A small sound classifier, trained from scratch.
Training: adam_atan2 at rate 0.0019, 4100 steps, batches of 512, held-out accuracy 88%.
Data: 26041 training examples, 80.6 epochs.
Rows from block 2 of a small sound classifier, named by matrix and row number. Each number is 128 + 24 x the weight over its row's rms, rounded and kept within 0 to 255. All counts start at 0. Numbers have three digits each.
After each channel's rows are labels from the 100 clips, of 14848, where the channel reaches its highest value: "strongest on" is what is common among them; "peak on" is the class under the peak. Only what is clearly more common there than usual is listed. The data: short pieces for a synthesised band: melody, chords, bass and drums.
# conv: width-3 conv (model.blocks.2.conv.weight, 240x240x3, each kernel summed), inputs 120-239

conv.32:125136133139122106148103090128135139103147136158148128149124127136146133162121127098136124087159139124129122116125127102104152096081132145144116153173140136127106124148121125115144141134123117164117127137122131125124082084150150161136135083121173063101128129116167150115121121122146117082085124113092107145088131125132123123139125111147151129163140125128135125
strongest on: sine tone
peak on: no chord

conv.1:119110138065112125143115157112133153144093115131127151008161151165112129094098118160115166110088122112138104156096090143146149148067140109104134128105100078059103171102097100149107113146150139121141116142139149075127159126149130123157147114152133110113143112097118107061111122155116102127127170109148129093114125153115133114144105108142116134142129147140075122
strongest on: trumpet-like
peak on: no chord

conv.186:162162147141098094128145137120086115108085135134116106081139121119184131191137092100111103105168099109114123132105152094148123134117169138096132132158128116126154138125144154129107122119152159153141113150125143084098161109119183116120173133104123130139138141099107102094114135126127099133152156139091106158097136113108162113158142139160143136103120116130139127
strongest on: marimba-like
peak on: no chord

conv.176:119137124139137070133160054117132133141126128145125136145118132126132131082112123143130142121161142160164147156133122127114159109125119128119121168131139129150127165128134118107151104141115136126145155083091103138103056127194093114133132143115100133122146118143125137093098130112150152159054124148134134069107116055127177161118078150077137146101137091157133147
strongest on: sine tone
peak on: no chord

conv.33:128095155097125113179069135128118086063140134126126095133114155142119143119130097119149098112120104138112138145170132149131163137101137087127129135112078166163141123106131138122172124128159102113164130135133098165113119154113094105166101126124125157140112129098147128131183096117131122146092122123131136125117173136104127127093123139129133102141100115120109128
strongest on: bass guitar-like
peak on: no chord

conv.132:171125127103120092141129128168125109217103113169102146072150130115142121149114158087131149130139123151111031161120089091126116138125140162126124108109103095123121152155113089131108104158130097121152158059121137104142136143148156144094192136132155105104139141134155123124149141136118101111127145116126109114118113125104139134143142140136073140092109185161121142
strongest on: marimba-like; melody instrument: marimba-like; vibraphone-like; melody instrument: vibraphone-like
peak on: no chord

conv.164:106114145130130140155132139140087115097102148142117148130149137073116146134124126118115107115102147108132081081107093108115147147100191116147111133146170116147133119123170107095120133080127116145135103125136125079110105116134112100112140155109122142083122142160132126148115150141137149123107116121103110100102125175130129104146127175144140155116139122095121109
strongest on: snare; crash cymbal
peak on: no chord

conv.142:138055138164107134154101113116126136131123144123126137161114137106120142148107124136141119114108088090120103157130145164135124135131132091153126104096062137127135104102104153106141131102135110126154143127130107149162123123136104110175108168089101121128135127129138153123158092147124072128112124052150159126120109116124134141075116139092165090114088102158152150
strongest on: bass guitar-like
peak on: no chord

conv.14:113125111120069133152076158132150108100137138142135139132116111094134121104149150149147079141121142117137168162135153120125122138130114143160130150149030122111117119122091121098146128135129068116175117155136113142150134149140114107051136165139145138122181152123110118158140117131120082116120135034129130143089118126098135171073161117172099119139113139134140120
strongest on: marimba-like
peak on: no chord

conv.38:137095177143106137098115184167168125133138131093108098146116104128123136172138114130155151118142151147158101164139133118155132150101090197133114125152140135135137133113123147087132080141119097161155125197158129118160126093116181143121135135139094077128141130113162142078167135152114122154099135111123144145109130114147081110119130120153125144135117146140149111
strongest on: electric piano-like
peak on: no chord

conv.185:093165127138112117089160115149109128120136128123126115141135141096130130143135068108114104137114138118102125067109134096124143097159133137127114130158142090125120101098136128130148152120106139135135083124122122129098117158133146176135134196092047099146096147169114135136128137110146180115154140127078129056118047114122125139121096132136116054100146104131130115
strongest on: vibraphone-like
peak on: C minor chord

conv.154:143137109113133106126157101120139119146121121149118102107128114129126134126105167089126131101131127128171122142093099157081101114162146142121103133111137103137157121099120150141131155112125145109132097094131157140151123077169133193136150159076099134177134099152128134092122144123121136151154095137145107116148106119118134123157114113099102134092163133138138135
strongest on: vibraphone-like; melody instrument: vibraphone-like; marimba-like; melody instrument: marimba-like
peak on: no chord

conv.28:130163113101129089149108125123179119084118126136158124126137120134126128101129108133135133095147129117181132130146148132112159178139122111139124132128132115135095123125119138173122120121142134077119096160127135124113013143060077090137119153133153139153153118105086146104128108128102134164128102141129142146122109128116092137133156115147119113154134136132119153
strongest on: marimba-like
peak on: no chord

conv.93:123118104155103116144113120133109083101124116122122141170122111144134111141140104118159144125120110126145132114104147133129093137122139122138136179160154054121123111113165169141133129084102200119104179121165114119139135135137151162117108154136107109125155146116086146142120146167099064130080114113160117128111092144134140120141151165140102145157105138132118146
strongest on: bass guitar-like
peak on: no chord

conv.188:176131125120126118130141138106105080094139120144105128117117096117127121141115090119130108136175124138134118204120155094088109128144141101090144154113114137119141161130129100124157150116121103134156151100058111141139171159122171131056144127114169145117142111134134118125161139122176091158133135076171140124133123135140137121117142132036137136102119138098129122
strongest on: vibraphone-like; melody instrument: vibraphone-like
peak on: no chord

conv.43:152147129127137106136142130133119121176137151167143166095169136131105158131116157094107098161110144126115125149130138129130116151133133121145138093128043129129096206137123146157137117136140068115144116137120103122137141166120110086103167123144128165115137134133133134171161117113125134131181174086141116140176136138083127124130134129131110132126139105127132148
strongest on: oboe-like
peak on: no chord

conv.45:134118114133137149116101134168123094146135180151150152116179139113116117131125134169086076158138118087138138125094118127131102140157109131148148110134064144136093136144125112109141092133146069147147109155139095129135090134151145091072114089132147149102111148089093145151135111144144109154148098084090152137134146160081114153121153123169177071134138139116128146
strongest on: marimba-like; melody instrument: marimba-like
peak on: no chord

conv.57:126127112176119130109114112113094149133101091165180112128113115089142137128102127130121114148138177124095099115161128122146106145113145107138132136146129141101101082133120156118141143143104105154113126117111113124129172134118149060112108131171176141121160101122109125186152124105114105092095120108121141116169132138123142134144087129122114125128132099108164103
strongest on: vibraphone-like; melody instrument: vibraphone-like; square lead; melody instrument: square lead
peak on: no chord

conv.223:123130133103132143119145138070198137127144165168143124144099056133089140132135128108112146153122102130141146131105115151129099169142167173155132147135132107142076119129123147148119126156132108148148111142145125154160117144051124198095125143121131138142142085120138126142121131143144155141143101099124155132148140138134084147138190093118117141122098178144106129
strongest on: vibraphone-like; melody instrument: vibraphone-like; marimba-like; melody instrument: organ-like
peak on: no chord

conv.87:129124063109135131128154109125125087123168146118161096135120119091120099121134096125123094122162136177123116077149126128137110160065123109108121146134128123146107088161145141147170112166129143128118124125128061159139109131157095088080131117172115116128140146145137122177150106126160144084139110097086142149104153171137132162096133076137112116128136132126151126
strongest on: marimba-like; vibraphone-like
peak on: no chord

conv.196:120124148129112132139140138124154121085102128100104150141130133128127115126139125149154110104154121186172124133127099117141143155099157103126137157121137125146107082073131139117090140152124120122108114158170114149108137117083146092128093121133109087135144103156090131118146137129148127181119129133129121076099175113117067104123115126147123186138139130110133137
strongest on: clarinet-like; melody instrument: clarinet-like; square lead; melody instrument: square lead
peak on: no chord

conv.10:115129136145133124137121135139090139116093119113095120130132155121107152118130108122148124137107130138142143115129120094129120129135111126108126135131137168123123131160193150175157168144117128172130148131114112107112080139153097090121109125109124068090134150131091132129114144122148110084143120125114124081144135130119105108140146145118144118095120043132148138
strongest on: vibraphone-like
peak on: D# minor chord

conv.125:123119112140135142134148123109160131116125121143115123078158138125121121145132121113134127128130111128159121207135145131134177155088090061109120146139126115104135148148109065118141127121148129141112135129117124117143197125130149130115130084169136165079125130127156120111116126131118096160132130132143131136141120181129118047150082065112144128117094131090118149
strongest on: sine tone
peak on: no chord

conv.71:140126079119141134148126159114150139172126075128073154095115123114042144117116142119173107112115160135125116119126094136147113177115118107175131129131145137115120152124128110133116160122114099105132143097154148086125112129127097135082123068141151119172119137154137056101108140133134141128171110109166136128151135112181121077129134172111084179133134105112101147
strongest on: shaker
peak on: no chord

conv.61:132052145077104097149113157141104137120128159122096098155136159182123101159129132139132147158100088105161088138179119159103164146136140107108144117129116152120171099125156125141139120113130137119122152103132139125120112143097085138211122122097112144135141098147126105129149091142130132132087156173113139143133117122120091132085131083144166120125096107114124163
strongest on: bass line; clipping; text has "clipped"
peak on: no chord

conv.13:144115101132126145125128122131129141144132130156114116135139144104124126108154118067127123125084142101118143110107129097135126122137113129118122158163141123115078127127105097161137127154118165175122110084173110131111110154145130166116109152129043119174107138131124133128094142108145130121080116140111131120135087099125117123116064060034127094134084100124082092
strongest on: bell-like
peak on: D# major chord

conv.203:115150150145147109136131153137111123148158134103090149118132109113101134143142127136128095116087132135127112131121103103124133155085128129150140100103181148080122161109139120083092135105082121130130145138101152106122140099113157139080119118086090119156086090142135162113145122139094131118116140088150159134131171147139080105134132152119102117106093167140140120
strongest on: oboe-like; plucked string-like; melody instrument: plucked string-like
peak on: no chord

conv.208:119108175173130125126110115130121118106079066154166151144131148113111124143109102119095126106174117134141131150170150106123123142138128096113128126129128154152122109104103125145096138137117104123126117153135087156119159154084142115084104127151164115117185108126154136134141118139117052181145112147133098122135117130156119105113164093147147136105160138102140118
strongest on: square lead; melody instrument: square lead; clarinet-like
peak on: no chord

conv.49:134129136117138124172096094123130124169142116154120134100138153130120130125118166117138143071134126162123125123133138142112143088156120150161092143145118166122165166108125130091135153108135141157081113158142162136138099072141110136140172113107144127132095100120150129095113132100120136115151127129133128124119162137107153121132146129132153126139156133096113110
strongest on: bell-like
peak on: no chord

conv.68:108139120117134147110158161107127083147142136128108149075102138142035132169095116170146124160092115134128155165136098118139112156149144124142160135134124121132122169108130134133168185149128155134183162162126151102151140144087147141133132126124158146139183092128130101143134121163138134144181133065122118114188105163127149115120147116116125110122130174157107131
strongest on: organ-like; melody instrument: organ-like
peak on: no chord

conv.219:205134126139090148134127132139125155128165130106131127156109093123119143116125161115135124142120130113132139158080161140097121155141134110107120078163111157104196172141110105130118107128090085149143150127103118134136161149139170149072175100063077124138110130126135132094126116118139085126107123146124146203107102146126125094121121076087127117129099114101147119
strongest on: clarinet-like; melody instrument: clarinet-like; square lead; melody instrument: square lead
peak on: no chord

conv.98:144171131068149139133148134147129144116090104143141122129148151140135121116117087156144131093154133138123127137163123131126132120095111130104144161077108130154129150077071126083114125141142117090133086131121120131101088052155084099130135131115107138146142148125125164113112137131080105154119140126168114120128115061108141122139126105122176118121170121130128113
strongest on: marimba-like; vibraphone-like; melody instrument: vibraphone-like; melody instrument: marimba-like
peak on: no chord

conv.127:130116143127130129150159115135134124109142138173140141132122135125090103109121119126130138130133111116133104129147113037148139125113121096111091140156134140166177182121176107146120124114121136154112110121107116107108093125202088118117157137101120149133110061137136146080137127087140118151133132127156129177134167095131135127146129155039142154111137087136164129
strongest on: square lead; melody instrument: square lead
peak on: no chord